Weights of a small image classifier.
Training: soap at rate 0.0046, 7900 steps, batches of 384.
Rows from block 5 of a small image classifier, named by matrix and row number. Rows with one number belong to one channel. Each number is 128 + 32 x the weight over its row's rms, rounded and kept within 0 to 255. All counts start at 0. Numbers have three digits each.
After each channel's rows are labels from the 100 images, of 14848, where the channel reaches its highest value: "responds to" is what is common among them. Only what is clearly more common there than usual is listed. The data: short English words printed on busy colour backdrops.
# r30: branch 2 reduce pointwise conv (model.blocks.5.r3.0.weight, 36x144x1x1), inputs 0-71
# b30: branch 2 3x3 conv (model.blocks.5.b3.0.weight, 54x36x3x3, transposed, each kernel summed), outputs 0-53

r30.2:135119062155174149105093051153137147129134108161182103170144098112121155138115148125127091158108053168138116093148138120138131041110091169183073088116081121075186116177105121116131129120093163115083095110159105095099
b30.2:134075106165205115119143117093108153119147115122143158166145131086116106105131170131108101082132147084165184171085139108162110152211097143133133092099122168090192
responds to: italic; the letter w

r30.10:142125131090108145113126181121117177111112166096084129108111133139108153139104130119151119135137096097110183177156071106118134210142090132097100137145059095078125135130138055099102138081100123137163101183098142070145
b30.10:142125120126046145142107080100117171119069118124153170054131146094065140157104102139119075143136161148073078119139107112129150108135168107094127194160090105117147
responds to: capitals; the letter k; the letter c

r30.29:172131124120045023142125120137139137083253073125114117169104101124000119125119060142055136126124151106138078158135167140132122138149125153125119127122117137154103154129143121114125111121119123123139104119108108139126
b30.29:128103116129079099105082096140111087109131191179095086094255126121084106129142111151135107118141088127149145079163130148124179099131143132138129097120158156101117
responds to: green ink; the letter i

r30.23:141076210073112120123120101137181126132134156081182075100124112226126146132176131123134082109135069186135121114141162153142133187136164109211014144137088119169178118126170091095154082151119132115183130129123200121129
b30.23:137154078131111195118146161133126137189051115124133093104132162157152092134145192098133125107151148184094103191102089088122061163102143110095147145096148121147113
responds to: bold; red ink

r30.14:123148127157126125160147104137112127121128120086146132126122158101124075137119122089133080153202114072140116105130135134155095056123139099135117096140127083066148164093150137093066079126169124219196114150159180142116
b30.14:126152143113112100137196130147069113077102105145131139127135128125155132145114121096153188153158091161140155110170201091098068091126103180110062143081089093157126
responds to: capitals; the letter a

r30.15:133080099122087125127132109112130161121117131131153128122125097085116125129148134165127120132089174146117073111150209136141125167129145098095068131118053096110080127142121141146170104139092085159086124142206098154151
b30.15:103101125080083185170154131118087138152096200092144085119138113172112099137082159150110121127148131081151142184124166116093166070171165091104140144151148090082141
responds to: capitals; the letter a

r30.16:118120079151125132133100115125116144120142071114092235128118129153120129131143141036128068118164166126137119173110055139105087168139136193105178180125147114037134149103104095136121096126154119111100109050075123146155
b30.16:156094145111132107105130050139125158129166089133139131100126136119131113147153125110119109139190248072125150137116053119142120097174143132105124106086141128067107
responds to: red ink; the letter g

r30.24:114129121100159132141116157115117141119109144097135081151120104190120148127115132077134091126202119074136114123139103150106118119134136149138097155123113217107093114133098129133144128145140183080124123088226192076112
b30.24:100099089101097151154134108121121129118087132176155136109118124164162106119106050157099117087157123110116085123090106127103115094043106124153131083052072067119125
responds to: italic; the letter o; the letter f

r30.6:140186077049107121169100115199185065110141140135141146101098085161123100133089132132126162138144100116142118060119094154062161128111135181103175187108103136074099155129082157166071163132104093154082101134103118131106
b30.6:150170090129125142117091121126205137093201096076073104152125054103127088107107134118120116087140083076093127100114117090146129163069147099091138126152126155111158
responds to: the letter s

r30.12:117118085134136122094093149166135113141137076186070132156105157098126129156116131187137097158131131146132138169139154157130121102146110123183098049188078119255152179160115179177178077176137083117124173186163156090086
b30.12:124110127073169112130119149131155079111053141139101146073149111112140115131126144079083119097070077115169116083089127140157145197069173110145107131116154145186109
responds to: the letter n; the letter w; the letter m

r30.7:139149137188118127118159087129122129106131115168135086123183201108128152150118134122143111135174124129151158086147055140114119123155082117067158127096107197129157125115089095113123105152150132070111120170193141072126
b30.7:138088122089078081106129106113097122104162124047093071178129115126132133125103093156144093123153133094065131113175125128136145145072099145109105083081068153077110
responds to: the letter s

r30.9:143125156086056132095167118126128176128127103128086162145112177145132076115082128116133097188193140051140150076093177139153182131107135127104064166095064152148101115129135143155108156178178121149150111194116181095126
b30.9:130177129109074113102111150115140114134067119104081154110121145144172144120117092130082147152204131162197094171149084113130137132085105133125078095078060170116140
responds to: the letter o

r30.26:110077195112127113093079158074087094125126077203136107117059085162130137141116121146137149118137147118113122153100084111129115097156148141142168151170113182155094131131129049102177118150107197051158153129107137182157
b30.26:114117089135099094147071167116081129054099113078111115106120106114162129126150084151117067129154093142114125179147166093141117121065113171130165145159044135092118
responds to: capitals; the letter u

r30.21:148137156129109121061128157128149169137131132092090143085139128123111088126118140133141120141058113084150172077215176122186187153135134112114193105112096125203161166129112120177102160072215131112118135170097110206128
b30.21:132213136103095146075102150161201103092137102119135078140140176119122096122147107148123137121131122170114113099158157160154127121127133035108084148147104078130067
responds to: the letter t; capitals

r30.1:115079110153139120140097149134138151132131119104132103146110165079125163145078140107126110122094143151126148152145124157147164113161115140074152123102140128135110151101100158050133118125101171107119101106110184078107
b30.1:110178163167172147090094144107147070090116059139148175121144128132140174132102129149085087099082150195148136138093098111162113120179079087102111166099116146119161
responds to: the letter o

r30.35:156118122149106138084111047126171156126117111177147095117117163066127100128161128109131152160100164155132146135099121183203096111165133106208109073101125091124117075101070079083115123136170058075141053177118127131117
b30.35:105139187139113164152139109085066139163114122128152099123131166116134154128106139157124101118085116197126222118177105160127113139083140123107090133112061176088079
responds to: the letter w

r30.20:066141145125079021109127142121160146175107143139127149132114085115150167065125114123163142146138133128190094135126133148117128130121133117113115142148133118112124109110126120136124142131126127148131105102132125114112
b30.20:255138149092117132133139133129101177134107144073196151172145136110144095188142148115154099097074089094104125131113134112180087128137113137124127112122141171134129
responds to: purple ink

r30.30:139197147128160132141118027075176122126126145104122113105106106141138056111172124143116100132107160122142137191141195116094174085126095189111102115123102122217133160097092140087138124130167105104119212106123136142128
b30.30:116119119085186103088066047115121119127148142155157115107109138165124144107156119140147121116062086090153152147124144118129082148099173052141171083156081112137172
responds to: the letter n; the letter m

r30.11:133184092087110114137149159136155166118136059155063129112108157174119134107138129156133150126197079118133144088082112118169104139134140095170135154118069176169117103153134063077157151180126123119063146106113112079103
b30.11:133071130118180146110110177123144136091116122107173126112127156151125052111158160135089143141146156061176137147124108141155209091147132095177136129156157100132051
responds to: the letter s; red ink

r30.4:122101193119099113103115083111068119139134135141131177124046069219121089131153131112115194108172122138120105109110096131139161141162145109177135158101190125128145094144117198214113088142107130132104136167118129117113
b30.4:124041185119072156100118086107103109096180113097117126106131144106206124142134148113155115085100138168092117159127092134073084076135098149136082124173143117146133
responds to: the letter h; the letter u

r30.28:131103143099082139146124131155101144125132087101082138136096051110130127144137135126144162128069133121150134202111079157136092177161234137101165107151102099102129112163152109115069104096089126183067148120053085145101
b30.28:135082123127144100127142125047104113146162092143088138123123091153094103140121148202108101076105128111065150088147154131104114133079099119104108206151110092059136
responds to: the letter n; the letter w

r30.31:136196086096129137145112128122115141141111103108129072129113122135134153121142138093131152099103120135105161177151141105089111144160099149127133120152151140142137111153119171076120098120078112066131134114061126107110
b30.31:119157157100163133126142133107137093158147146141144107097122132135133133129112113142155147111163067102098195128233163123137131147230180097138157166157143094117163
responds to: capitals; the letter n

r30.5:130144140145099137089156179140079137135153116144111164118108133102128096147126153179110044135054129242141110146118163147135099137129123133098156123131130094147113123148098063138098162125142132164124192124096131126171
b30.5:124129083167098104160147121108132107095135110111126151110128105137093071117131103162076135116085138054053111117110118073097112219134142102147146129139101077174085
responds to: the letter h; red ink

r30.27:118096140173119129226119090106217122123126116057098062168156101140126125139183140110126112158134119068125129061141204164123137088085156133138108123156086108136136125099097093074153106105133172086155107151123141163134
b30.27:150170106177093130136100145131125137207152135119118103140114135144092181104067125069124098191122084172142114147132070121128110127081067130143126119184132184098153
responds to: the letter i; monospaced

r30.25:123139152214107122151179119098090115135148113187116042109123158160138114132123138121130141124093129164130121098105063108082114129082103078156142122148130136213131156143140120091130135133053134129097112161123148100149
b30.25:131114099134133104121153127155095073099174070105089151122132123118147111117112167082080141157108203137111148109068164121150101131090035107103114181085106153147114
responds to: the letter h; red ink; the letter m

r30.8:106111132113045185138129104151147159150176115152105158129128107141255145153114191139103134116131140127000080142128172138130127151149126144127135127098115126160130162118149108112130131130116116141120104123099133150121
b30.8:000099103138096122157094096122122131131131182151113107113080149100105121212140136106116125140153108148147114110120128129204129123104137157130162094139155116135106
responds to: blue ink; the letter i

r30.34:132174143170061127103159122114095147119133078104076137119120138152136152130155127155136190181105168120132167165051207100096128102145085125147218144119180124188119112088099173091177166143155114106084120139098137146113
b30.34:116121110150144094148119119182104111141141074182127131043133115089122096124100119149154081171167160182119130110094148176129173096102128150118147055118142079189138
responds to: the letter m; red ink; the letter u

r30.19:157132056167131119130113082139155124123127087157111131087131165064131096125095137110129144112153144106133120115121173121200124228142183073123173136169119140112214122085090110199157165117127220160070151090129176138128
b30.19:131104132101116114063170114101117143106082080114151139101150071079050097129142167139149166167146178098146124100089120107146143164106093060103134114077137104086154
responds to: the letter s

r30.18:121113116136093145172143130171105115139104072151111153140079119137108097121132115139158134136112150168214098163109118117104070157155114108124137076078078153153159149153189140062153108148116100132131117110084165147124
b30.18:162073106151085155116127112131177119132171185187158055098116132116121144057139132108119104141141139148140140116102123153116192145056165166123150082152165084145138
responds to: the letter a

r30.3:140126159136103152101150121095131144119130073111117155113159105176123120109140143148137158095085216100145121101190095114084128100146098150152079158178181093143125144154117160132056108089142121138142078167088129100141
b30.3:139113194092115091113111135086107145138165140074130079155130089144199114122182106163115109124111157100182080127170133106151083112168075065112149085149111157129135
responds to: the letter i

r30.13:116117104114114103106130127243072135111123128105140124116112120101129157145097124154123149107120124131134142081084099175114124158140124169106098170160106156118235152161189149123093107110141222131114088096094088180111
b30.13:128155150156131073142109094119151023126088120153128100116147074101138134142149103149170135148093202173126105127099138133126082170112076133130075127101154066110136
responds to: the letter e